A small self-supervised image encoder, trained from scratch.
Training: 5700 steps, batches of 256.
Rows from block 5 of a small self-supervised image encoder, named by matrix and row number. Rows with one number within an expert belong to one neuron, the router's apart. Each number is 200 + 30 x the weight over its row's rms, rounded and kept within 0 to 999. All counts start at 0. After the name is the row's rms in percent of the matrix's.
Before each expert's rows are labels from the 100 images, of 14848, where the router gives the expert most weight on average: "responds to" is what is common among them. Only what is clearly more common there than usual is listed. The data: larger renderings of crowded toy scenes. In brackets: how many of the 100.
# router: router (model.blocks.5.mlp.router.weight, 8x192, trained with AdamW), inputs 0-191
# up: expert up (model.blocks.5.mlp.up, 8x192x192), inputs 0-191
# down: expert down (model.blocks.5.mlp.down, 8x192x192, transposed), outputs 0-191

# expert 7
responds to: count: two (41)
router.7,098,240,231,171,261,186,187,199,217,170,233,166,153,189,270,208,209,177,224,168,234,197,141,204,159,253,186,172,199,211,203,222,194,201,181,185,198,176,211,240,234,225,220,198,192,176,174,174,214,226,232,222,198,171,244,217,211,239,152,173,176,188,199,208,234,212,154,170,192,198,201,238,159,194,204,165,222,263,180,191,184,142,246,222,175,182,194,210,166,179,218,240,248,216,169,243,205,194,226,183,210,146,158,147,137,251,181,153,228,201,215,146,179,222,234,146,174,210,280,232,190,222,179,195,196,189,249,214,165,215,145,226,178,193,198,166,204,241,180,195,210,226,215,194,148,170,194,181,194,171,205,178,185,195,128,145,198,235,200,214,250,230,193,195,182,225,132,174,210,217,190,175,191,198,234,241,171,214,236,176,235,253,253,201,181,206,226,204,230,209,186,252,238
up.4,109,225,209,169,186,231,208,202,182,157,211,216,147,196,197,197,194,195,152,224,245,213,269,185,186,212,183,216,256,242,174,203,237,198,203,220,160,130,186,161,198,186,161,164,188,177,203,232,234,146,180,196,201,202,248,202,208,189,189,223,172,258,197,177,212,228,167,194,214,212,181,195,181,207,208,168,222,276,207,235,239,226,207,154,180,200,186,209,182,129,180,244,167,227,248,196,193,224,175,176,208,151,259,183,229,176,195,220,263,192,169,142,191,212,181,201,191,210,250,168,206,217,226,283,185,227,192,246,258,208,249,198,157,201,204,158,179,215,158,231,223,207,209,222,200,260,219,141,192,188,213,225,183,230,143,199,184,228,268,186,197,203,180,211,165,152,196,188,240,176,197,203,241,170,155,216,218,163,167,189,206,191,213,237,206,206,207,254,155,139,203,208,160
down.4,108,243,194,241,185,149,203,250,195,234,163,150,184,218,207,172,173,186,213,186,122,202,167,196,243,190,194,192,190,256,219,213,162,193,188,204,197,254,218,284,195,192,175,153,189,213,227,210,228,251,239,175,191,162,208,161,233,170,200,192,212,177,183,237,226,179,164,209,215,248,186,188,282,208,197,197,167,224,180,194,203,168,211,235,198,189,195,183,216,155,185,211,190,209,190,196,185,211,238,249,186,253,228,267,186,188,174,202,131,203,250,222,204,223,173,227,238,205,127,206,266,186,166,168,159,210,190,220,227,211,193,209,217,188,169,221,177,201,240,183,201,216,178,177,223,192,188,176,192,187,167,176,183,224,223,183,244,185,180,296,216,202,230,224,216,232,226,108,201,192,184,224,159,182,177,165,171,182,151,192,196,215,235,127,234,201,201,195,233,227,184,204,166
up.5,097,151,183,203,208,216,181,236,205,186,238,174,206,219,217,228,251,265,178,213,193,126,253,189,191,187,214,219,222,195,166,177,189,207,239,194,191,200,156,243,275,201,184,213,249,242,221,169,240,213,239,231,182,234,201,237,186,216,192,156,171,173,179,165,258,257,169,208,148,184,177,178,183,203,197,212,245,220,174,206,232,209,203,203,167,169,202,251,178,202,234,229,215,155,222,212,222,213,182,186,152,209,213,153,169,214,210,212,177,176,152,237,154,173,199,223,264,226,253,190,150,170,181,134,198,210,196,229,213,175,183,192,235,214,211,167,175,189,188,175,171,232,187,217,173,249,220,176,188,183,190,239,170,188,242,228,227,211,205,220,155,227,211,186,180,255,172,170,244,262,220,240,184,152,224,164,191,133,154,215,229,213,205,157,224,238,195,178,156,183,144,177,203
down.5,108,156,207,218,258,184,193,114,180,199,215,220,199,123,191,207,224,194,174,210,209,160,137,200,213,240,209,238,159,141,213,178,169,221,184,180,199,198,151,176,199,175,169,205,198,164,201,197,180,196,231,205,215,134,200,196,215,225,239,239,255,196,194,206,210,160,195,198,188,229,238,226,188,215,249,236,193,195,181,180,187,171,205,140,198,252,204,200,197,207,191,177,163,209,203,245,225,181,148,170,232,183,228,173,312,174,219,163,263,267,204,170,207,180,189,181,220,229,193,197,205,169,245,238,152,205,224,189,189,156,193,235,196,173,150,214,181,215,187,194,218,183,223,171,202,123,209,278,154,195,224,194,236,210,191,150,233,188,195,187,234,245,172,245,265,203,190,174,210,229,198,180,184,199,194,244,174,182,225,198,191,209,206,229,198,200,189,147,205,205,161,220,216
up.6,094,228,243,168,139,258,182,212,189,157,178,210,160,191,200,169,169,173,235,231,186,196,164,213,168,226,251,194,174,270,211,195,205,209,189,242,171,198,240,183,156,213,228,220,194,260,180,224,166,198,190,241,203,174,261,214,209,185,251,173,190,253,197,175,197,187,213,180,197,198,195,173,173,173,194,226,207,175,227,195,247,184,232,243,204,227,247,156,263,168,161,160,180,189,163,189,300,206,186,202,216,185,177,193,224,135,235,195,161,209,186,192,177,180,198,202,257,175,179,155,219,202,166,172,160,165,189,244,174,184,186,210,185,120,226,180,201,179,220,168,216,188,151,178,215,212,199,166,208,210,193,207,214,294,151,142,219,221,174,223,237,239,207,244,199,181,251,214,167,178,225,218,207,173,205,202,208,227,204,205,195,228,137,186,229,228,197,224,221,181,209,234,196
down.6,093,210,203,226,272,191,180,226,245,225,196,208,239,224,272,203,173,210,199,235,274,165,234,201,168,183,181,227,195,212,114,164,188,163,188,216,189,158,179,131,226,220,143,207,236,233,232,162,246,184,202,294,222,180,216,183,236,204,199,244,228,152,215,243,202,146,169,190,168,210,193,175,216,179,240,202,200,191,235,206,159,239,197,164,206,236,233,228,199,175,211,189,175,191,258,148,249,201,236,229,210,190,169,166,208,247,224,139,218,167,189,204,202,236,231,249,180,161,208,200,183,187,207,202,210,218,191,172,204,158,205,180,189,249,194,202,190,193,192,138,190,195,203,256,159,200,215,195,229,218,240,168,198,169,216,223,221,200,216,168,175,193,212,166,204,190,183,170,152,194,168,216,199,231,252,156,171,227,270,192,188,209,209,229,212,190,224,191,183,205,228,164,247
up.7,104,229,236,218,221,191,173,227,212,231,185,212,200,160,200,202,217,209,197,164,234,221,169,182,216,241,138,133,238,160,214,203,206,179,165,193,196,180,219,215,201,212,269,199,214,214,182,237,173,192,151,216,228,197,143,193,223,202,189,187,210,243,150,168,210,188,207,199,240,215,211,199,180,167,183,193,179,205,183,193,184,122,204,198,194,214,223,171,222,222,135,237,218,233,206,225,207,174,150,183,218,152,214,159,147,126,182,170,254,178,197,187,186,183,188,243,263,160,184,207,221,196,167,220,249,149,218,261,200,216,262,214,230,152,222,195,218,189,200,178,184,208,187,225,173,186,170,234,173,194,205,178,205,184,200,155,237,195,152,243,188,233,183,186,222,152,203,131,194,231,224,226,192,216,310,221,196,215,214,211,200,193,219,204,270,195,224,239,197,235,137,198,244
down.7,102,184,181,170,143,162,200,183,172,245,183,224,201,232,209,229,195,119,206,209,208,186,177,205,214,205,271,208,167,232,200,221,165,216,193,192,193,179,186,165,215,139,194,177,181,159,226,155,238,237,205,269,191,193,184,171,182,235,209,216,219,178,193,260,187,184,156,214,214,165,216,209,204,241,200,174,194,222,213,199,212,232,191,229,181,170,121,230,123,129,163,205,171,154,229,208,208,194,188,216,194,271,233,244,156,256,246,192,264,211,203,223,191,205,248,176,188,179,166,203,245,187,215,215,198,206,176,222,221,188,203,180,154,274,174,151,213,188,175,154,234,206,192,237,202,228,203,192,204,202,196,186,152,199,124,271,222,197,199,181,203,177,202,202,180,201,165,182,198,205,206,196,214,188,170,231,231,229,232,195,205,233,152,185,178,256,184,213,223,210,159,231,256

# expert 3
responds to: count: six (54)
router.3,084,154,230,201,156,281,200,218,229,217,173,214,203,244,191,204,262,204,237,224,223,163,175,186,215,196,222,171,201,216,209,272,193,196,178,267,180,195,210,160,202,169,236,184,209,211,237,272,223,159,185,173,185,207,197,179,231,261,241,224,224,204,180,164,169,199,269,258,243,186,152,231,128,203,204,169,230,191,202,245,177,192,210,186,256,209,210,217,204,139,199,181,239,132,217,171,169,207,205,215,194,216,198,207,198,237,201,213,186,155,218,176,192,253,158,197,194,143,238,185,192,194,147,204,187,138,178,205,208,220,220,262,236,232,258,233,236,167,244,211,219,199,183,187,203,172,187,177,190,160,193,215,210,237,147,189,219,173,182,178,167,204,188,171,185,207,257,222,214,186,184,217,178,207,199,242,219,175,204,207,180,195,159,153,205,154,185,204,195,196,186,142,160
up.15,110,227,259,222,206,194,236,240,151,237,185,152,192,158,243,261,202,196,155,186,200,186,194,210,180,231,153,180,215,225,146,230,186,197,138,232,220,175,221,117,200,235,205,197,207,178,180,197,234,208,216,205,219,146,257,227,203,174,197,166,140,151,235,211,197,187,187,149,212,175,198,246,170,171,171,186,232,205,191,238,174,216,208,245,204,225,229,143,178,209,196,209,211,160,216,260,211,213,249,187,245,202,178,196,184,264,169,189,204,176,172,206,169,240,271,157,148,250,225,192,204,174,194,209,181,202,223,211,207,217,125,188,204,165,148,165,177,215,163,197,190,201,197,231,166,157,205,217,224,195,196,226,196,211,158,213,195,241,200,208,194,223,176,222,158,210,132,220,201,203,197,190,213,165,241,215,164,216,233,220,174,217,242,199,184,197,264,259,194,182,229,248,206
down.15,114,187,238,211,235,170,157,205,212,206,216,187,180,227,204,229,177,190,192,215,165,155,168,245,196,221,234,244,188,220,182,139,224,206,199,207,195,237,288,142,204,221,168,223,186,211,259,152,194,266,245,220,189,175,219,205,200,161,190,180,215,188,232,144,199,201,205,230,208,242,182,155,273,236,199,196,176,228,209,169,190,185,198,218,223,166,206,266,112,182,228,221,209,252,227,199,148,188,192,174,209,193,177,174,156,260,198,205,192,229,241,154,201,232,177,168,140,187,136,192,200,223,228,213,179,134,214,201,187,202,198,169,192,240,174,255,203,187,159,157,237,186,249,231,200,215,181,225,193,201,189,179,180,206,151,219,195,221,181,136,201,200,213,255,196,203,179,157,245,198,203,181,221,203,200,186,262,217,215,196,210,205,181,176,209,240,183,134,234,205,228,207,202
up.16,104,194,174,204,257,203,216,150,206,212,254,230,174,212,178,219,183,169,168,194,224,221,204,191,201,196,218,224,246,228,228,143,213,207,258,165,174,171,229,186,152,220,200,206,198,180,193,165,206,200,164,188,193,202,189,183,215,175,212,200,236,160,168,180,205,191,197,222,208,209,186,196,145,223,223,235,191,194,185,184,192,272,168,211,167,227,224,188,208,145,198,221,220,222,196,163,239,202,218,192,208,191,168,169,208,258,223,223,238,184,189,192,256,222,256,167,179,191,256,210,204,208,212,201,191,237,249,110,179,206,248,240,199,229,237,179,214,172,227,145,184,184,214,106,210,258,202,240,234,225,162,136,204,183,265,174,186,198,192,130,174,220,176,225,229,207,178,201,165,193,193,174,196,214,218,170,178,197,220,217,193,203,187,123,174,208,256,251,248,144,190,226,144
down.16,103,210,183,189,125,227,183,168,197,253,178,227,263,177,191,229,191,212,262,215,184,218,184,207,206,169,173,184,200,180,139,250,268,223,190,156,202,221,194,250,212,198,201,219,240,170,156,219,234,198,200,225,192,213,200,206,219,238,205,231,124,187,163,188,231,152,217,233,182,175,229,228,178,169,181,156,205,193,212,221,176,201,202,169,237,187,208,173,179,246,158,153,157,190,211,214,213,220,191,179,229,203,241,224,261,156,231,217,164,233,196,193,195,190,152,253,190,216,180,215,229,198,174,233,142,207,167,176,187,212,195,212,224,190,206,213,183,240,154,172,227,159,208,265,145,242,162,178,209,186,181,249,210,211,218,217,177,179,191,235,182,178,209,209,228,237,140,220,214,179,193,195,188,172,256,178,154,198,179,200,186,180,138,298,172,204,171,201,159,229,157,229,207
up.17,099,213,179,239,252,202,217,167,186,223,243,203,163,179,224,194,226,187,193,236,182,222,168,207,196,192,211,232,237,256,228,209,203,169,128,221,174,237,178,268,173,206,172,174,182,141,182,190,174,201,160,156,213,207,190,196,202,124,210,228,210,235,203,182,206,215,164,205,150,233,191,197,165,249,208,204,185,234,173,207,167,156,199,196,206,204,199,196,259,222,190,211,245,172,208,205,232,203,193,208,156,228,205,216,239,157,221,186,208,178,166,141,186,219,214,166,131,191,169,208,185,222,223,180,236,277,134,207,214,222,229,182,188,223,207,206,210,211,167,223,229,219,238,160,186,189,186,236,238,165,185,203,205,186,203,255,175,190,209,236,253,181,202,267,180,165,211,220,158,152,209,203,213,174,305,163,176,211,234,152,241,185,148,195,267,197,195,217,178,184,177,178,175
down.17,099,171,194,151,196,195,255,187,223,222,235,265,191,224,222,216,192,181,201,196,206,202,169,212,191,208,195,168,211,228,261,278,200,191,251,156,205,156,142,207,216,189,218,228,199,221,215,196,230,230,222,142,182,209,233,195,178,217,180,258,184,222,196,204,220,199,220,198,215,196,205,205,178,200,185,187,156,200,243,172,255,211,188,205,136,171,204,172,265,184,194,203,197,238,225,223,241,186,209,182,113,192,167,275,200,234,241,250,229,181,213,272,207,111,205,199,211,152,229,191,202,195,204,204,190,257,203,115,201,173,191,182,237,193,201,176,240,212,192,209,192,176,200,252,207,210,178,164,197,229,178,223,193,206,149,175,156,156,198,206,168,209,200,173,181,169,184,254,223,176,235,161,195,170,165,177,210,227,186,193,187,249,192,226,238,164,236,192,209,203,209,163,269
up.18,108,87,188,178,195,231,232,169,224,167,179,185,208,203,161,214,221,234,219,172,158,218,203,179,193,176,157,217,198,197,195,213,245,198,225,217,179,235,190,216,152,209,171,209,215,165,192,209,213,218,137,210,247,228,230,164,160,193,201,212,193,208,277,186,219,159,231,288,179,162,202,207,232,257,166,176,185,180,186,196,221,185,216,227,172,221,192,217,241,236,210,216,212,197,229,232,178,217,209,225,210,215,171,204,214,200,221,201,231,161,209,176,157,198,209,189,162,196,231,198,180,205,243,189,170,215,180,130,213,202,229,197,233,152,213,273,236,216,223,139,161,147,216,187,202,265,211,169,179,236,208,179,203,170,256,229,191,222,150,153,213,192,261,195,196,150,191,210,178,164,230,195,214,121,239,185,255,205,147,177,241,174,234,194,193,168,190,204,208,223,191,193,167
down.18,098,172,236,246,219,241,186,173,221,224,236,195,220,248,197,190,193,216,188,209,170,171,199,183,197,224,192,216,219,195,249,177,168,228,197,214,197,202,185,207,215,205,246,178,170,229,216,195,219,259,155,183,204,224,184,197,109,194,241,214,188,219,149,227,159,153,170,180,200,202,186,174,218,216,214,211,179,217,257,245,218,249,176,183,190,256,196,242,204,158,176,217,161,188,188,174,227,205,161,182,196,219,162,213,141,136,197,218,107,196,227,216,194,162,178,231,221,147,252,206,160,194,221,208,266,177,127,202,236,234,206,216,159,226,206,126,219,222,206,166,182,211,171,219,185,247,203,194,203,233,182,206,173,206,252,198,215,142,180,221,167,207,185,155,207,225,216,211,200,163,184,186,185,196,148,234,165,186,188,203,206,216,165,262,182,181,169,177,126,157,236,187,174

# expert 2
responds to: count: two (64)
router.2,086,196,222,210,200,172,214,228,207,211,154,177,186,193,221,182,183,167,160,215,240,295,248,185,178,219,239,272,212,184,169,184,157,196,229,186,215,223,224,253,180,206,207,210,177,181,147,163,196,204,206,220,206,196,210,229,231,152,182,194,131,189,217,238,232,208,185,189,213,228,180,235,173,182,141,221,118,246,189,188,252,159,191,173,189,247,161,204,199,214,193,180,141,203,163,222,245,225,182,200,211,185,181,187,187,156,168,227,215,226,198,212,239,170,238,177,214,231,183,224,199,220,247,199,233,203,238,180,202,199,200,173,183,191,159,212,148,167,189,302,215,156,202,237,239,185,193,211,185,258,182,183,195,233,223,231,150,135,158,214,204,200,235,232,196,190,194,246,191,152,214,194,195,196,279,180,171,162,191,252,222,184,167,223,198,177,199,221,223,178,204,227,175
up.15,105,224,214,232,173,226,213,201,175,258,191,172,215,172,185,203,195,207,205,224,230,145,219,260,248,163,162,233,179,224,117,154,195,174,208,195,262,259,211,138,147,207,186,219,213,160,185,260,203,208,152,192,251,197,174,165,185,178,193,245,217,199,240,128,203,219,197,218,169,218,172,190,236,261,230,216,156,204,169,233,136,214,213,206,197,220,194,227,197,228,219,221,143,180,164,239,138,225,146,196,188,172,187,215,224,227,211,180,118,206,197,217,203,178,234,187,159,229,224,170,213,206,239,196,177,236,209,215,208,204,173,133,159,205,187,191,193,217,216,207,167,214,201,247,186,192,185,192,201,216,249,156,222,213,195,218,220,196,201,275,197,151,188,216,184,194,245,196,188,162,233,166,201,185,194,207,214,163,242,180,179,214,152,223,201,213,205,192,256,245,181,216,172
down.15,117,152,189,223,161,187,199,202,225,230,226,175,168,223,231,166,192,176,255,200,247,202,151,201,193,221,172,189,199,206,155,141,135,219,208,195,195,237,216,136,199,217,246,180,197,149,159,236,151,179,246,173,193,205,185,202,257,219,234,198,252,212,187,210,238,224,206,157,245,173,159,160,258,197,166,208,182,208,161,217,229,180,203,255,218,159,198,163,162,129,223,240,228,202,217,230,217,162,202,262,207,171,208,241,206,189,224,154,192,201,211,187,203,221,207,84,181,159,173,194,220,199,185,186,251,214,207,183,213,227,206,224,227,219,203,187,167,172,165,151,198,182,235,195,210,141,217,246,183,159,239,193,183,212,164,182,210,197,199,177,232,219,234,188,199,188,194,202,210,154,223,187,192,194,135,186,236,241,217,201,231,207,178,191,247,180,180,191,144,211,203,175,251
up.16,112,292,157,162,209,218,212,201,192,168,257,186,183,168,226,237,208,188,227,200,263,233,218,196,207,212,245,206,214,205,125,234,205,182,220,201,182,239,184,181,165,229,187,199,213,184,216,222,192,225,204,141,197,200,192,196,200,224,168,180,199,176,155,169,205,173,215,232,233,186,207,212,184,176,182,216,240,236,144,222,171,178,207,222,204,216,226,188,181,198,204,214,140,205,241,196,236,180,219,230,264,216,208,146,261,217,202,120,264,207,173,189,200,236,269,182,217,182,154,223,181,210,113,183,231,133,187,186,202,192,209,203,137,217,201,202,174,199,205,196,161,191,179,175,171,249,240,229,183,228,223,180,199,190,188,207,163,189,182,228,169,222,187,205,164,219,193,181,143,225,161,210,194,153,246,173,169,221,242,226,204,233,158,191,235,223,255,185,192,232,137,235,183
down.16,116,148,198,203,200,189,168,195,186,228,236,247,240,159,172,170,218,228,214,151,195,225,220,202,177,296,217,216,190,203,219,183,201,221,222,215,198,138,263,242,227,183,211,202,229,176,175,218,236,183,205,278,202,121,189,199,224,219,156,171,181,168,232,163,141,213,190,181,160,228,178,201,148,194,261,170,192,176,189,169,217,272,204,180,206,226,200,219,213,265,200,200,205,219,178,197,197,218,200,176,192,176,209,194,211,169,211,227,157,177,195,254,201,146,154,210,232,176,266,207,187,131,162,167,210,233,203,185,180,207,197,199,233,210,200,170,197,158,228,206,194,193,191,144,205,212,224,159,230,201,193,169,146,166,220,211,177,206,201,241,238,209,185,196,217,176,244,249,198,176,228,178,239,214,177,232,185,192,179,193,210,155,215,229,193,138,164,241,244,200,260,168,162
up.17,094,178,207,212,178,276,189,220,206,227,215,198,173,172,188,219,188,210,154,215,170,221,176,183,189,194,241,167,243,156,211,199,244,243,210,186,203,255,168,193,244,239,157,235,199,211,164,240,208,166,245,188,199,265,189,175,202,222,144,167,202,206,186,172,214,188,226,183,255,160,177,259,218,239,188,152,201,162,193,255,168,170,178,169,190,195,209,197,231,226,174,199,233,146,165,167,162,193,196,162,186,187,198,182,179,182,232,158,173,223,245,254,235,246,279,149,201,249,187,228,164,185,178,179,215,198,190,247,186,210,222,208,195,202,217,158,214,199,174,227,209,218,220,254,187,224,174,212,209,198,183,212,231,197,145,162,178,219,163,205,236,158,179,169,171,170,193,254,253,187,215,228,199,276,174,212,176,136,208,255,204,204,131,179,190,220,198,211,189,237,208,169,210
down.17,104,195,220,181,215,244,202,156,236,153,252,150,222,174,184,251,182,198,184,211,174,215,208,276,173,244,170,194,155,194,206,125,134,194,199,217,204,214,241,121,228,186,190,188,227,157,190,159,205,182,187,240,203,152,190,204,225,190,231,193,252,271,235,222,183,222,207,192,201,209,164,165,127,143,174,205,199,178,191,200,206,194,226,154,235,228,215,187,167,186,209,244,146,229,223,208,194,183,187,240,184,253,195,167,182,205,182,161,192,213,201,239,200,221,219,158,210,158,267,201,166,258,186,193,190,200,245,258,259,227,193,191,215,215,201,212,197,166,249,193,205,193,178,193,169,216,180,206,196,211,169,199,203,200,249,250,210,176,206,210,156,185,170,210,218,169,197,129,167,189,178,222,210,222,239,225,213,150,225,201,173,125,199,222,189,190,218,169,162,221,232,195,194
up.18,110,247,227,165,212,198,257,203,173,222,189,202,177,204,187,150,206,150,263,165,251,166,230,206,187,252,219,124,187,189,236,169,203,211,203,171,232,227,174,155,199,182,199,202,205,173,211,226,217,183,223,193,214,208,228,207,221,204,175,216,201,131,261,197,210,232,170,237,209,263,201,174,180,163,260,194,193,241,216,220,222,256,212,163,202,160,195,205,285,164,215,243,225,227,234,247,199,145,200,146,184,213,200,187,261,218,194,155,234,217,220,167,233,198,150,187,170,172,167,145,218,245,121,197,220,182,189,237,192,186,233,195,193,244,189,203,216,182,153,137,214,221,246,147,153,201,188,171,217,175,193,197,167,243,236,204,203,254,185,228,205,177,204,168,206,193,200,187,242,186,213,195,173,195,199,195,167,188,169,167,214,187,181,202,180,163,197,225,213,198,175,221,254
down.18,114,230,201,183,217,184,176,202,213,211,259,197,219,153,218,241,198,261,205,211,163,203,235,215,215,174,242,235,204,120,204,254,186,196,193,182,198,162,167,181,190,197,203,197,203,222,221,212,182,218,182,215,207,199,199,207,140,199,184,176,179,217,166,158,178,205,221,209,188,176,207,226,153,209,173,195,205,171,195,193,155,117,179,265,175,270,219,175,180,227,184,141,182,201,146,187,213,220,224,172,253,210,161,247,182,202,229,217,175,210,149,182,209,208,191,213,271,181,199,194,194,143,230,202,217,222,151,161,186,149,199,166,213,211,222,226,202,178,238,293,198,198,204,225,247,150,195,176,224,155,238,143,178,184,197,215,194,202,199,160,206,229,250,231,265,200,217,256,203,215,205,148,201,189,225,249,198,204,192,202,190,180,246,175,253,220,241,224,182,241,189,175,139

# expert 6
responds to: count: two (61)
router.6,088,222,166,172,243,223,187,245,173,187,240,189,192,144,199,213,190,228,214,139,174,172,162,212,185,197,178,160,159,240,193,249,201,165,157,280,189,170,249,252,138,180,193,178,190,256,234,237,207,190,186,218,218,201,204,136,171,180,218,221,194,225,206,215,212,226,162,139,184,203,234,155,211,176,220,201,225,220,229,181,186,176,196,197,176,174,237,198,246,190,182,176,205,218,232,187,185,217,229,186,170,186,210,252,182,223,182,190,201,185,144,149,213,247,170,189,209,175,222,177,156,205,188,177,181,208,161,232,209,255,204,205,214,178,217,127,263,190,180,139,194,212,235,200,170,226,207,179,200,172,205,177,197,219,188,134,192,226,210,227,221,209,178,184,198,213,175,212,211,189,191,194,187,194,271,188,210,230,223,152,158,232,282,196,230,197,305,181,174,198,226,182,236
up.15,101,233,234,169,170,235,242,160,202,162,200,214,204,189,215,152,170,162,211,195,213,147,224,196,256,195,158,224,184,195,203,196,208,204,186,179,232,166,230,212,163,200,196,156,172,167,216,184,223,228,263,171,221,143,243,190,212,178,203,179,240,209,176,201,171,208,244,234,208,196,201,189,216,185,242,208,136,199,212,201,211,250,241,180,208,268,218,200,267,258,201,176,199,144,192,213,249,188,183,157,185,162,138,176,261,225,195,201,185,214,186,236,168,232,176,191,175,177,191,195,211,235,162,194,263,218,193,195,207,262,199,197,186,232,246,179,162,213,196,146,216,182,174,165,177,189,216,207,224,222,216,150,178,251,239,225,180,181,229,123,190,213,141,217,219,182,253,199,208,184,225,250,220,245,231,205,217,173,151,169,260,215,188,150,187,169,208,203,158,175,163,193,185
down.15,106,235,237,212,182,204,205,183,180,158,182,177,166,207,197,250,200,289,155,240,191,261,219,236,187,164,224,249,200,213,168,199,186,189,200,226,203,156,189,254,181,188,169,206,225,171,152,219,245,178,184,206,195,133,182,230,194,205,195,193,178,185,203,199,246,250,186,152,218,206,243,234,153,211,164,206,198,210,163,214,187,199,224,210,252,183,160,196,201,224,212,167,143,172,173,254,181,230,134,207,212,234,190,179,157,139,222,215,114,188,199,167,204,203,176,204,177,192,137,200,242,151,233,198,179,209,178,212,198,193,203,171,216,162,188,177,185,188,207,224,241,196,189,207,263,162,196,186,168,209,211,168,198,155,232,208,240,187,202,307,203,207,244,201,212,200,241,152,217,170,164,211,183,217,234,200,241,184,214,202,191,151,197,223,206,185,191,213,203,207,235,231,274
up.16,025,143,220,208,201,180,193,163,194,139,190,141,224,196,204,260,211,205,181,249,223,203,215,208,246,245,217,205,146,249,184,235,235,174,174,235,223,180,187,174,217,175,215,190,185,228,184,143,185,167,201,167,184,178,216,265,188,222,219,149,245,207,169,151,202,158,144,186,202,255,173,176,166,226,157,188,219,185,207,187,197,163,223,220,211,177,163,224,186,188,199,202,206,173,186,209,192,219,164,178,148,182,278,261,190,194,222,179,200,187,237,251,201,177,179,179,171,144,217,193,220,216,240,151,217,184,189,224,191,174,179,174,236,216,216,221,186,190,203,205,263,169,126,213,232,190,257,214,237,193,182,182,181,185,199,230,190,222,136,199,205,224,198,201,240,252,231,174,265,183,207,231,181,196,211,182,216,181,196,180,274,220,249,224,243,225,224,195,150,209,215,205,134
down.16,024,141,177,183,198,197,268,207,204,190,171,184,222,248,181,174,199,226,215,230,163,238,217,171,219,205,217,201,208,149,217,204,195,239,163,208,225,141,248,250,240,190,183,171,210,166,209,143,180,155,211,207,176,173,219,172,197,202,218,192,185,196,156,205,177,192,158,221,223,237,177,208,230,221,172,268,163,209,147,194,235,227,229,145,194,203,219,228,194,197,143,190,215,199,191,196,262,180,268,204,206,178,165,201,187,232,223,209,191,193,206,172,206,248,135,194,224,207,171,194,241,252,257,206,168,204,219,242,188,165,189,218,194,178,207,206,204,174,195,145,225,210,207,217,142,228,186,252,217,261,193,229,205,263,212,209,219,190,224,250,199,151,281,155,184,189,192,216,200,177,178,177,152,246,179,141,204,216,202,185,148,166,173,211,153,205,179,177,183,169,262,211,168
up.17,103,239,214,168,242,210,165,205,187,211,196,192,225,185,199,269,241,216,206,207,238,257,168,174,185,236,187,227,185,231,255,206,175,168,245,210,199,195,123,136,164,193,199,219,176,172,199,191,196,178,195,192,200,207,213,177,187,216,227,230,210,261,191,223,208,201,188,176,153,233,211,195,196,247,214,237,199,224,195,270,241,195,230,201,197,141,215,228,153,229,201,185,223,216,191,187,205,206,187,189,171,211,243,197,197,248,193,183,235,172,182,179,182,137,170,182,131,216,177,160,209,191,205,227,160,198,201,209,190,198,163,206,223,167,172,228,239,175,181,230,206,137,240,171,193,193,217,211,145,202,273,219,257,155,173,217,234,198,165,192,190,201,210,194,180,223,125,226,187,192,195,193,181,169,238,200,253,242,268,153,184,182,225,222,162,220,128,200,173,204,180,142,268
down.17,102,132,184,179,168,183,205,234,230,227,190,235,173,212,192,162,208,201,250,184,218,222,221,207,207,222,164,187,202,146,168,268,232,217,229,182,204,261,209,217,202,252,208,207,206,238,203,201,210,178,214,122,201,155,206,230,192,235,156,187,156,181,156,168,205,209,232,237,160,207,191,230,205,258,252,191,212,133,151,195,144,206,221,214,237,223,203,140,223,193,210,213,246,165,184,158,142,217,231,201,212,221,183,275,201,198,216,190,192,203,231,186,199,179,229,208,243,180,241,194,225,190,201,167,196,238,283,205,191,245,199,236,121,214,196,202,204,194,197,201,188,233,204,205,215,175,187,212,212,229,195,197,202,220,224,180,174,169,186,263,210,185,197,153,192,187,213,155,203,196,190,233,236,221,167,173,220,186,148,204,155,240,211,220,201,107,197,193,243,216,178,210,132
up.18,122,252,191,183,204,217,165,200,224,197,209,173,195,209,196,196,233,126,220,149,200,184,218,227,197,255,144,197,198,198,209,196,200,235,191,197,210,172,183,288,211,191,175,188,222,245,229,206,273,259,189,181,203,172,193,179,189,228,240,183,183,221,172,280,224,177,220,231,178,145,220,202,182,136,178,205,199,215,203,190,185,165,190,210,202,224,234,160,235,227,162,246,245,170,215,214,221,174,186,235,222,176,147,152,133,205,203,162,228,182,186,219,203,214,198,141,175,157,212,254,228,204,131,204,192,173,197,142,223,261,216,235,199,215,214,190,215,248,265,205,210,200,169,201,171,200,179,215,202,153,227,170,215,192,198,204,228,193,193,206,197,208,205,183,200,191,190,169,154,212,246,137,190,194,252,212,128,250,166,191,202,222,217,234,257,215,159,195,152,207,173,202,211
down.18,131,193,228,169,215,228,194,140,201,192,203,203,190,211,194,199,202,231,203,247,178,209,181,216,210,269,213,145,198,198,166,141,168,206,209,200,195,178,186,137,172,182,241,196,197,162,227,207,196,210,198,283,212,237,186,204,192,201,174,191,242,204,188,182,251,184,170,219,243,150,228,204,228,228,268,180,200,193,175,197,157,249,199,261,161,230,178,250,148,154,208,223,146,125,200,216,184,159,179,223,181,216,207,186,166,189,244,185,207,170,259,199,201,197,155,191,87,210,269,209,208,200,185,197,194,194,200,177,208,230,197,169,174,223,225,172,196,214,213,148,234,211,178,183,197,216,178,218,222,214,212,175,202,197,192,193,175,174,195,140,198,203,198,243,196,162,174,223,228,223,183,206,214,146,159,206,125,267,218,203,189,163,251,236,177,172,182,186,187,206,251,197,236